config = dict(
    encoder_arch='swin',
    train_examples=78125,
    n_mels=64,
    input='log_mel',
    win_length=512,
    embed_dim=256,
    encoder_norm_position='pre',
    encoder_fused_qkv=False,
    encoder_expert_mlp_ratio=1,
    encoder_patch_size=[4, 4],
    encoder_widths=[48, 96, 192],
    text_encoder_slots_per_expert=2,
    optimizer='cautious_adamw',
    max_steps=19100,
    final_lr_fraction=0,
)
Rows from block 5 of the audio encoder of a small contrastive audio-text model, named by matrix and row number. Rows with one number within an expert belong to one neuron, the router's apart. Each number is 128 + 32 x the weight over its row's rms, rounded and kept within 0 to 255. All counts start at 0. Numbers have three digits each.
After each expert's rows are labels from the 100 clips, of 14976, where the router gives the expert most weight on average: "band" is the frequency band that holds the peak; "top examples" is what is common among them. Only what is clearly more common there than usual is listed. The data: struck, bounced, scraped and rolled objects made by modal synthesis.
# router: router (encoder.blocks.5.mlp.router.weight, 16x96), inputs 0-95
# gate: expert gate (encoder.blocks.5.mlp.gate, 16x96x96), inputs 0-95
# up: expert up (encoder.blocks.5.mlp.up, 16x96x96), inputs 0-95
# down: expert down (encoder.blocks.5.mlp.down, 16x96x96, transposed), outputs 0-95

# expert 13
router.13:126136123059077108138143113089126135138115162154155122068113108086115174129121188147130205111149152149061150162100130129161142117124143113096130092148151114132087142094188139128156095175098122157058117093071193162154146136111162116139128131110110031079134083136134104162160170103101158084
gate.0:061144140098153125134172149119103121116144121090113160155088176053100113096137079103162088143121119125156127104107112090156141092085144148118150166061119100134184064075087171168094156102157118109108180122114137069140197099135127133138121125210177174148075178120118139134152138147136124160
up.0:153152146086051108128115118172120136144136122103173124077107085134113134122106218157112190075136093136067128150116107109169121104153170089076162116060200107102109130180120128123132173158102132117086125141145140164138174102160152101117130137128142099089109167218079129120151117168112152120
down.0:065165159139103102104192123090090174151207122143084131125074155139088148149127136135145142062107112162135147100130111105108185100137147138104136139107113086127186066114135124098184172174127146106105130137166102074119188175168176152144138117115122090153099135176109102123080134199123165102
gate.1:148147168145084168188108152130097128172105117076163123126111157116052174123127156190142132058135077082128189067137132167153140107148176098065110131149162094101092168170113124136118126118140085153145168070129122135100118132158110137089105132112136102112119121184185121121082094179126174090
up.1:144110064118170163074112099148114122165126140133107099154126117180208095122125117154108164200121164166120089194149112093101121145125120134176117118109109198143105123128105117060089189109106180088151123161134158142164101148136143131193133116116123103134126103044071114101147161102122090167
down.1:129163118160163137153170102128076117121184159151096158167090155150150132119116087081089117151126117146153116110094115164124107166088088150202120153220062118135187155115145111136132068112158100128129127094130060146128142090127099173123104060091142113137127099037159119115094139090132099114
gate.2:139179156132110186081157159183142100141119130112159167115158134124122134145085104100119159110156107137094091159166091177123092102125183130172135067206115113168128195119124088091116118121101149071115149109116113176153051164162157164071156121110157125090144126062134104152144076109130079127
up.2:107144086110142113106152116153182170169111137152092183155094124181161115197097112140096073188081162153170131092147167087131180173127100153132176165084099175131144084082130115116112132120128102162166111140134104051134146126111123125138159152095138128185163106094108127094123195069136109172
down.2:056107077154114049121108082162155120105123107161083116116128123160157147188140118082117157144088085102084124128137106097151162114191077140106133147063161111200121119130168183142129130145059144165125170154168105156107146112123162125097131131095108128126104159206102150122151190145144164125
gate.3:098119172159171167099175127115140151147131111070102158180116141154101132187147077112093069190151127159185081139130151130139111093117127108128128156172089132184139124094178131094120132163094177120174166086152076074121120115153111126118137092150131191132107133102147140177032107119176135137
up.3:175119186176097149159072163168097135149130098110165069094113081145177145106110140142144091076104132146147155125180167212148058124144146162093111068142117103134117118177106108131181134137155157165169097145079168158117073077093118134136153153126086137175123132154109159091144129101130147093
down.3:135111168156097116199128186108177129100119152094093151107176116103095160129091196129107123163151114176114172105109129091184148145144160082134187165113106076127104080118087129136163153144140080151156138167125104070096151099141144142146094100130090099197063133161182128088103122132182158119
gate.4:150169137076113156138088152114130153115084169129158095116108100122125137120166165146122137093149144095106067167117141181101076152139137127149161056172110158100131177113173079138087126159122147108112083121082130185189135125099135129039132183111099105068078094090081122138180111155096117116
up.4:125133085124097153170152225115092130096107161075171101120150090088078142096107163156168139078117122119112126140148143228131078108155158058146154059140171137111113166136167094145127145144134123123149140107101116161129154110099138154082125144101055117094097116127110098152136135189097141079
down.4:181144139062136176082109147189100089136075151121151077149163120123135114117108126083111094163168139112129111142093134135194112098102175085148085131150131164120090217117116120114102130117149158129097153041136120166157113103131114143146128135172142126068177152094121135147189094124102158201
gate.5:077104079096118123180122156080157158095082176095165137100048098100114142119122146133135081176120154147155133110095105173127128099106113150135101099153160121103092100083118100158127151109168132160141140086103105137091167147089176144095105174115093156144086091097166075099206073169166081145
up.5:129136145145151139093140119135078084135177073163092134176184176111123103102152075137119144100150127072155112126109149093140113175127138166107149176131107133161165162125069204151142091077166148114124161137120133135123091155156051128128113071137160141136171132158129186162063162082111170182
down.5:067116039146143132124098147127099118133111088152174182137121137153161137098129091114125137107082128063127116113167089152070084210181116198148184121148181139111135146136173137142099121107134096110153127182158144153080100190107130173087158122051124153107141114128152167145137156119120110140
band: 2000 to 4000 Hz
top examples: white noise; bar

# expert 5
router.5:127140119063089093127148096119146132120103154135177120086098129101114148121121203131127195129143147138082180171101135141170140116102143116096148082145146128142079129086160146119144114191114127157053096119069207145127127116111174108152116136096114039095134081134128119176162180097098162080
gate.0:117187113147058162152113203142099097154102100102137118154104131106142139097131065125144096087111094093134125049217100172156104115179154151135108108132127153119174159113153114147127147139114160099169161141143079086174118181127086155103195125133146182114162184172105097127157132126153129114
up.0:099082102108138097143153079113083171157139131086135193133130140168099092207152145170083124100153142183136074165055182079070144155099068147103159168150123109130087114137104156151118081129127127128130142122151135163069172132177136127094124118155165123109133127109147147163112052154088111153
down.0:152131131130088106065150143161142169167137134178101102163184114167143081109108119130125088132126177134180135106117158119095143148123097170084145158174056146142138078073145130117101138090174101137173077138123155083137092135140118046152120130177167116174126121038131096069111160109141106155
gate.1:123117135092166095092104168082145164080095129069143108146082082131126095125155158134082074176131177199153122118064137101078098150122083134138098133128100131126189090090147126146176175162144138132121094136099121042162169091111119127136081147148066151177077146154114128110153121147128111094
up.1:108091131093120072154125183099113164098114165101141083135109104077106123085130149156114092092162173131111175110078133155083149112142149143082123102186089094114102126109136114131140191122164129157124098113117131067111149134116134126148116129200078112174036125162159077083177087183105161150
down.1:121126077153158108131194160164149117119212110140135134076193141124121191095104101080173158073151143202101156142140137148106168083103140100095121087148118128142129120141135141148156113162131135126127147128091126137107133090118184136209165140136161096171144152053157092122106110141108083057
gate.2:081142129084154143117166089086087181122122157100179166115092160093068129116182134178122143086123159080120138103080106125087161151133137156143152177179115139111126146148070129169108141092165111109118105111166135143083154186105088156098088145159147122106073078145193105155147065178129086134
up.2:140114168132138093116085135158184086165138143124087085137147070158168132153084083082138113165126143199120123150152139098181115097137128115136098090118096139175133106067180104085164128136114170206143136119079116105193078089117155115184138135117135128141158175105099119106123181051158140134
down.2:189151152158094148096154152144147135137190112161144097131142107109151122089111139120109075085157156158172159135151149133137076092064142103103076106096141168119178137097122135123166139129189123094139093116088140077148107120111132148183112090115089112147153125103100106113001201124167128107
gate.3:116097100135111105195177139148076074108157103106146183134127112116125095143128116064134113149174158088129104159090130106107120117125107118187084176139145080061116140135112165184119089159113087056154144113109141121050129116095123095155124143175129174136071110120137172203124140085111089107
up.3:055108089115141102153178101154119099110218084136146212118130087105160139142113159071107127123162151125119101169092138079137121156078101181168173149119151116115098142127105164141109093130107111070120102117096143105103158121135133152187138117174102163171070097139172168134175172096137092147
down.3:146130110111149176175117159110082063099197170171143133087079148096146149102121108076137146093115096145097125135154076166114112176172128136201172094129118117135125176156094144162127062142119164071139149136154061157151135156112108184091138144109137118126162154143153128081174092062104144102
gate.4:157081144120142133120097090106111112124114130136095117154091156128122101118122147209157141141143131136169134106076138098137140142158115151105120214110148150086128152197033147136147102078154156145111156132185130201080098175119073157128088135129180153118158113143103142166150084141052101171
up.4:091139133138115139123135152192175148116166108141165136132209093081150165115085082113135103079136096131125117157175143161167108077082123088094153077082137131112114130085151095088110172139128133130137102129082102056155179081139146138136174095154097146162111157167133132112094161149224151165
down.4:105085141130139143121149184150133127091120086100122073194116079109136136151081108125122067192105121139157152108122196176130097106155103132133099152163115145154096118124101160132186093103176178157156108116088096106163081067115102167109121072136151148187112140159143161156162184059107100149
gate.5:113139145069038155127141114187071052161073184108129116134086084101164168094110121146139148145108138135148117152125113122145150075175212061114103094116151170109092164100131138125146153113133161101095179111106082133174122118116165170179128119131119125097113131148102125115173149085107131174
up.5:124153100130069123111169080186096133147130133115123202136120111162170145137140126115135132114123139097159067149133171160136158087124199104107110105085180176120089218114144102098074159089105146124140186082147118153081128096151188160131140104084106130069078142109080132153134138155088116152
down.5:099133070180147059150117184129098078142167140085170183173109118168104136166115041091052095146130134114152105123167169131116094140132142138133120125194141122143089125085142142192080106141094115081194181112148115116072143064138110135125157129115140158127110123113167141139093102116132120130
band: 500 to 1000 Hz
top examples: quiet level; bouncing; ring

# expert 2
router.2:124147118066092096122133102118148122134101148151186141091095102106123167116110206126133188133145148129068177178094136130164135124091146104101139090150146114145087137100167143121151127186110129151049092113068193145145131134125174111150128123099115048107135084127136109175155201102101168080
gate.0:079159078156141121125157165177154095124102090140099156156127168103148148085112051145177066108148125104176167098163140144156139068092141147127073171150129117095101149087110148073104169057176124114127181097139113110121101115134123175122125082138144170126108140095105132121120148138163073210
up.0:079132088152167095118152153125099081131107087104109167170170189126077121064098070122154061092202111110181174108107157141168112107090125145136109163168114107099121130089145163099129127074186120161131163090132094104120164107155111129137127076154194140119134116101161119149139176122119103190
down.0:100081150112132122163091158106100106175078094042168114143131131130080128123142111151163070157120119123154121101124179164110146102118115111057156136169082130151072111085133148143136127189144126195156154096108147081108130082128145056106151135181164174134086151114152151203114089132103112108
gate.1:123123132220065105101110155124111154168128083103126070148113117192102156147156053128153103069067127087136133117148160133116085114134111140115122108112117086141176109052158099097147144112120141176153108127161062067134098128150132122107161190095086156141123170144109161147089167121092148140
up.1:093141105096132125181151142148074133091127116179098123148063169121140120158176113167101113126125143098153113088086152111105174149145092177078140184093111185142119164141042181165140150109120121147141126144161109101123184100155092125121094097171091197155067090165087155110134104144094152154
down.1:155129127118140153158135172128127076071143145142112083055174143106115104114134159081179121119187098146103163134182071150147138138057154109138135116149119100125071115141125105175098153178113051121147130140108138136178136101119158072130143146179128129170128137114159089054106125134192117054
gate.2:173125172108138170101094110119104145106154120166135069120125104105168154086134174104135119110167120109195140151096130174207051127111161109129094100163145147090175202165089187152099151094176137121094112082098142226154090135086112125150111151128157125102152118132114112161128123103109140149
up.2:066115105141109123188184146097118113133131088112123197146133115129075081191094078106124120165083116152123108107180122122120165148157070170169167129067137131190075074104119126146145082161065112177167141150162128077103146083150112143123189108134121153169098125139172157111151135133136135129
down.2:091164147116103118131088112156123128127100175171144152132112073083167171167126158085070140111102154096110093146089142133155095135132151138145168109150165146183121207085172133105115125097139177146080138119147080144168128122133121165063100157109106091062088102126103118134141123106080225179
gate.3:136133103143147102100137120123163129107124045143098092141109149130135138105174083167151075139116146126185129105111177066113141153159131170080145176105095112189228148139053143138116153081166152179139145145120128090145085142178096087167114092146170160188151136133115134115102169124090118141
up.3:143087201121134131145139138142093108116069186068152123104117098112145114146096143105111147145093122068115163164136122185069100116119138132168082081161160192086045101183155109149146119170087096099144108129145133182084117114083148128108132151109149138105099116080129131141081055147143086102
down.3:097166129094127120115096151139101167102152159141087133109067076128167154139154178105125147176081171136167162118106106117166163160121155146146141117116165194163132143093123135101130142107092179135087127084143147101161121086121155207177119085116062063197080131135134122058138154142131171152
gate.4:145114089156118139172125101113133162127170115080139117144149100168111166142154133222137150083099115105154072165166146206069118155183115128166162104064183144136160135181111112100138115126089122166152142156105114163145129171084121164078128159081121127086146149172116149179102125155091163080
up.4:148119099154128149155141093083143162080153109079103137161139113193077168149141113219136156108094098094160124153148142217064132149138123130149165116060178141141121137176113129108129150138065088170169176147150120152124105156115141148096125155085104135080118111159117153166105107176089163089
down.4:121135191108134071141144098109136156151113084073164130172169117112095170120180100177091114128141161080114123164100210130134116093110123127089094100139140172113073138085141202160143135163144153215101139094075146110126110075127108091133141100144112140105110124140144129220117136130090161120
gate.5:118148118094085169081115194169079088122112133143132119102115097073150171094108135152141077123113191125159115087156102150184120147166197138118104115127156160101130133097088136133118150072177153115131162106115082126182134116057118160157100139116107150197144133109098084071180177132164112171
up.5:115057161124148161044113168148084157116128069089127098148084107148094149099125159138100103100206125092157141113108137179110116163157170102072121153173092126120152136138090105135082199078150122089144142073125117129113107161099170090151088147154110144118161086151123117124095211136124116138
down.5:096079116213156173179117148097143144151145083095156114152203120128089112101093091155115092178083079102150114112161139184127086127135113085127157097130110086170141109099114113123196111141160091123189158134077087127114102111138100107122102104077177165153149132138184079156120120144148080104
band: 500 to 1000 Hz
top examples: quiet level; bar; steel-like damping

# expert 3
router.3:130138102058118114114137092093114118113087121139163133090111123113115173098152182133145215131138160126050141160098116108165161131118143098089140098118146099184124139104156140117135159176087156152052143109097207150161114138148109136160101067105099043116121117130127104177151167117090175088
gate.0:118091108128157119123118110114097152128133156091142162174085152158120165131132156145054119140119086103149140133063180136101119133139120090144142163162133140157154193182164137157102138090130140109135113067178141153093101123159093175107077071091108100058096056127165194161079138111095088160
up.0:100149135072185116133157134074135145119078136089195175162108145116125135153134173146046135123196154107111138175059132126105080166109160106173095075174122125138135166157119155176104126122117101110083143097107157195122102147184115137122078129107080077093122106137121140132090113154101154087
down.0:133154087128167168105156167139090098049121094127066131114152115123099096152160088135152084128102102123180088076162123127154137171156166188141169113094089101158176105098100125088098065148115176168186144147128126108136071151081111106123169155092146180165173127116080130112174147128159132113
gate.1:093118061143176117125165155142097127102160083124083113122091181121077156147182105137154144123096118132117153091149128103127188106106097105080162138121139075142170127047144150108105208150092139135112174117170106077131173099144115124138086074147105127149056139121111112117099153205150093105
up.1:118116093160175117134178157096075135118127081136082111124109167147038144115175127145170119092118111150138179093108129110138171107094106062063131159099153101133174123067135158066123167158108144176128149108167141080105155119110089120143085093161148133129100158136111091147094149208129116078
down.1:111123068147113132121172121117073139130109116157091109199058193136154134070123067128175099123097136130175158107148102130130151126113104129108123172114130104094141135098110176119139168074142164103120179111193086098110115145181140180138184107155128193078096156120130186100119078113086122146
gate.2:125177134093188104107123097098115130133075174069148118120106124162126142139175147169103173156080104083103110185119094102127099131167169124186084101151173126153164174153125130173110152122104175143098155171145161186176099112142113147091103138067106087081108114114119184171164115096074108101
up.2:143147112077173105087117091135150118123107173093140137119085097153190147132154156149118144162105125087113142196129111126128102119188161155182066094147164133138157195168124121165099159120106176143124161183133151189176077111093113139115139127097124109085098099109089184135164145066064083121
down.2:154139132093150148095141141093131132082093090102081048135072085118117100090172150130151111171101114112162130160163139149152083154159152123147139124136131130119217103126082145166123181175108150175155126170106203149139075096091100052148109132149121082132121072105100165128122145145088103088
gate.3:058103141142142123163131158129106116145148117048166150163162120042063166106087095114185108065128122122145143139121165180171118070145172095088088100135156099117122120111113120128186146122148170162120178079120109127125100103134150230114107110124160132133107151117159096172121099147109102137
up.3:078095126079105149158079154169154127171110154092171108130107142112125144101085110100190107123154113150151143079153122145141138098200142105103066162101180090120085115108094108150172166078193173119136147151158086103147143144115151176145126072146127141115176199171150134104160088143105117189
down.3:097095137167117082137091202167128069143110145085121138132127085128139110173093124067092070143082118152188087096179170109155105140173143149137198119099164120153094103074127145117163128120128174126201171152161099087117140071109175190112136128155125150129097157146114139122177099134127131151
gate.4:170196143093079140103081104152175176208184152118150157123158120165171179129112121161102126138147151135132146136144131133131138171142156121101095093165047143073110158158140075067090175110146147100126108111144139119135110192170130100125198166121173071142150151117129072108130115108134140144
up.4:160185116095109141095060143124193219158169096120142157081164147161104176114163134139124135137118149116112111097104093106133165161145129113083086132136114099110154110137107110110083163060119083144117113116148130111097065195165096112124147098146123079129192158167166095119160164166172176133
down.4:133079150089149134125068174150175151173127175123157145115100094143185161151118163128092118192151151230124119128109140113088105144177092113140092124125129138178087126197108103149151148100157159138108094114109114113140089101074114198075112128129141092148170203115109135090089120103108138156
gate.5:120057135120141083168092130112144080093062200125140153115111176105157131101148165091121143159148099154108167077129076122107156146197104082148075147162103086151132103155156172142203093103166111115088113116148136136133086149129127155120070093150171122116146147177185130107165103104130083105
up.5:184125143118122112118155111114196148139132187131135167147140139202190096133140141075082128195141159158118127109123100088106142139138089075227079125124116145145137119125188117108128093129138089090115057113123156121130082188094101114160119127130127096131193121113111096114117159072147074103
down.5:146103107107179133138140129089179152098189104157115135133112149114141144095137135123162118152172100154101212156137121131122141129107040141128063103146064070098169086127158100108141143161120116141112075122098189112120100145087116084162121128151154091171145077117153114113121203081161068091
band: 0 to 250 Hz
top examples: glass-like damping; pink noise

# expert 11
router.11:142160133053096110108145087109139135141121137136174138092119110114122153127122204118126195134158146114048138160120130156163134108081147082098139088114138132148083143093165141122166119178109131147064090112058205152141134119104170131135125106096103038107145094125132107169153176092092174103
gate.0:129185123074144115120182096122060160150120159092104164104118143140131128134194089064141151125129140083114107101090104066165178072125141090132120123115164155082097134095146133158048146132091107134087155175183091100088179119070152080163136134147116126131157140143136111139169135180180143115
up.0:140072140189131162120083140156186124115102112161135078132161111128127122125059171173144104094126107169155112165176140193104078184143116175131096122137092133146168120182126096090146095137149155123165105080096181168142047153163115170066133141086133124141135125071108144106103109105086146122
down.0:081182082062143152100121150154105118151128172167142128102117160120166205103137127081162169137100151100104148121126112155181145179171119153175120128151152106148185174133146138126086144109120179111066153124177115172153102119098148154091162128089099078070143159089105198123152113111067119135
gate.1:114149182104113128129075152179104116121132139054111138134155096104105120185150141135145102099127151065124088111113152118173170106131164095070150133111176136120056119115103132176110133138116127146127153128162095110093173098105137137109101075198123201141087149192106090140173140189175148188
up.1:096175147123129150117151148057114074078102103093117167142130126067050094153171109140160101115135153060119119127109119108154172121119159093119144126106162128130080096079086193159158083156118089143079138168101097133106159135087109146115086082155144199172114123158143093156164154136182160125
down.1:130080145197112134152121108090175095102119044094102121152123147108068080176097129196122130092181075138136125155133136169114135067117125097105095170126122114101078145145101143135178123144128078162186147138120099163086133140200124117144120101115151177089116090180164085174086121130121127108
gate.2:144107131111119084173135144094143090124072146076155163142149096095135092173145108062117065112188156040144117121079143084160108140117116127142096146103143128116111145068136175121094103129166087130116099122104170076085169153124102100103090154197107176142141087156140126193149147139168159160
up.2:146115134155044093114142148173125106118151139132117054130061072168123095141075152146129117104100142179147157115143186179064112120217141147127077145121136184104160117188110117105183120164106140115170097182143141143111104104093123143140168138119143143122167137128072147097110131138071118098
down.2:142172142102150039140134075122118167099187173185137135145159125151213153058152110103100164097174182163118153158114124058106094116104115157150133098116111141116142170153178132130120126096117153074062103160106129136165126117103135175170132146132108089097154145114094141070130132111141084098
gate.3:055070131173111105130073112155207131157143061100114138115155096127124140167100135133167105109124085170140129117162178155091123121180112191109130129092105072147120099144162084128168125161104123168166134183162096138106154096149180139100160132083174159128106136195127118082084107149156133095
up.3:106143102125139086137086144130104104140164091114129115088086125100124200065131087070163142138084102102119155134147118116189096129147130208079106081136105090166149154120117154120118115154114201154130186110137182127188080125146107153168152142117189093143148166140123119163203141105089100098
down.3:167153170104081133155108139105092136128105111141145130093175115116101089159132166124109061083175136131138050099091120128068119124146133090135088155108146125087170126140116125145196110113147094089133124094116065134095177147137160071099112204133087190157161163188093120183130095136120164153
gate.4:198150159120128148108156176127136092121094105154069094148162146164097097147095108145137127130144155174127105136146171122100175174147158102079152135109078149106151119167091176119159110155111135130142166140144082095109139091118183109121187116171136174152194175119085128074062069150112202128
up.4:049109105128142105155092131124107114119187093080184171149083123088130159074129118105132117120124080091143148139133103132130068100119080171162144129135159047125119108133147123152104134121150112140109082142129155142149147137135091160124114127129156107131033128165185171177218165081131076116
down.4:079165145143077098149102145111138110158086168084168143122082126123168140117139078152091103124083127066162141096152126148171092132123225110100144124139150170209110151091134128124106166083162141174117154123131140129152063142149115160104106084095054109130125062143152082094161164142151141140
gate.5:104068090168121116152116136145128115139174086117173147121122083187183055132089158085113144128132120129116101131161163174075076181138082176145072111129104134164145094138188111132142092139113101139199116111114161135033143100105202108119150177083134115110139083111139138121128135100126124114
up.5:076166141115148143098135118148060159154109160074139144154145108124115075194139114121058109131120177085130083114129170073116137105079116153130091131124152190130096105043151128130111116146120115137134113104112103082114188153098124166098127108131103161138129088157088070179181141127201112178
down.5:117134123095101152139147122190160142097120150180088103080139172110206182108114150099136147202091103155043168105120099136144181108119112124159136094133082074137124127123157117112095137114128149149081093125131104128133141125072174132116152110127151064149115166065097128061107180126126061145
band: 250 to 500 Hz
top examples: large; glass-like damping; shape: bar

# expert 6
router.6:146152203093129129088126097135091140131126179174133084083067081108092136149179172165120172112104168157085173158086099109159114065091166139134069124122142156126104170128121135096162118171108194106071100123141125171124183118137158182134103135093099073108152110173089130150103127143112147104
gate.0:112172161081105098091143101127130124149137202120121126143088100152152096161159125141105157089072145068101129179139087117058106083107163130194078094135165170095129167173174099096122131165088138074113101161178141155151135121177162169155137128079091093093110106149099156139073119141112108101
up.0:113174172080102094087145104133123136146131209115116129123095083160154104170161131139104160091084154075108132180139089106074106077097170137186072096137168167098124161160170091091105135161082145075116111158171132160161138117179162170144135148096085091097116105151088143142081109143117107103
down.0:156159146131121138169069179169184118140087172098118087143168123127162101118117096116147099129111072120133147108194109174161092078138155105168118107067190130117095184129145078136126181130085128138164136153166087127148129058158151124132151115111079111082102176157084137071104120156169164113
gate.1:124171166095135070081139095137123112142141198138078116144085104167126112168164120120086163092095117092111121161126084074067138083124154118180105126114157141136158177155154121069122151147084173070112158137210118140160147132175144171116123135115082089081097136144076141137079101140085099118
up.1:147097098173118179160115155135155141114110054114180141120186143088129137068087136122158091160163129162139134096137170178188109161123107145074153125135101121126105084088120132168146110107170081193149086123044153114105101108075117081152141129136171153169159131091168100122164169113168152146
down.1:080128130120125142098204091101094139142175090138177170100097097109072142163117166126120150097153188161129107157095143126093134162106095168106131107204095148145130081094117148126162076167157122100116100103081175147093133174074116138113106146148175158137138076104157104212154106097088101146
gate.2:163133142111181179122117157101100179102144116169140101094125109104108166110140146121135100128128179151162124097085143141208117193099164151096107136142121176130145122073097124131119115094209177164111130050063126140139137135075101127143080163136100115181207107126139092126166122109142168169
up.2:162176116043146124092132089101116173145119187130143110116051086161124122141159143153133160117102184123146088176097146111151106147114143160168143131107152185124141175076163109082080119148110165126103101111118160142184163160127127152125132158113088048101128092147052129194171136125103137133
down.2:092147125122140142145194126110081121122136101173143174124086152125088116159179095119132115091176165108136101104105123116051160187103097164138153135211077131100112127086139163127119054139158098104137149099114107126075164162128086127076118114156169228122105071114150116163121120110113119145
gate.3:136116150125084159124113171231084073165143103104115119086203119114134143106091098068181133118152109137105131131196113158180104083144159166111140099173094104090097145111116117134108155148114144105177159103132116121100111102098174132107204142190192132099121171101151133129104099094121150146
up.3:128116055141053112210121128154133114160107158065167146176101116105126124120102131148115106170128108133159168104106212116184155045155133041105135155102180129144121150150116156105125151116132131151129152133126129121082180085166128083157098158143114081153122135175087119135130143164091096135
down.3:118123101198067118154187096134156099093171132185129147099155124109180102184107166086141148107168104168141081158111129132161131139077110100132159104089144150135191116159127122083081086120144106114149166187110136140111191144120188116119160150111149112109079096100095101183067110143173157142
gate.4:165154195124142139102130074097137143096143140173086117134113110118178134135182141151094146115130168160150127182083093090111092114100122105124093127066182157118146190176089171088176113115133190086091110122126115162170131150137058189110091105122126147092158152198077118155092108145137147123
up.4:168148190110151125104126077101120152084138133176086110109090119116172127140182159146093153117129178162146123176083099084130094131088118089115089129065184142116145185166090177103172116113132191095076110123108116163168133146116061175117088109111124144094150149191087108167090104158137136120
down.4:123147157179159105148118153145135069097169143109101098219108137143162095141133041064123065155080098141172166095171136127143092102175109135177110158134122128143153138135129153148179127118149149089179150165156075134107102086131061142149132088161157169127110150167104141068106160123133130144
gate.5:162123118111097146132138089085136180121077089165110141111128121163137105155152152172118112162164181154196084109080159117135142202142138157117124187104102162145099139094104136159130045058162131190101133108106100159093114141131095100108072146124138179137182077135129108172146142108112137192
up.5:116126084150160125150104211141132059086139111044153124135149116087104113106100120130151119135139091086090165144163115181111115093137131094160162098088170066139125084176145132146127196173090080131193144186125150112172138084129166123144138121120094103156078138113145164099159126154146162079
down.5:185068075156151138107108134127142151151157143093110111159197147175119162088102107161098146128122077158113158127136154111133132098143131046117084131100143107091176114207156095091127134092147123120123095157151111140126101131144166089194147129055103049130178159106122136137073165153167101131
band: 0 to 250 Hz
top examples: one hit; plastic-like damping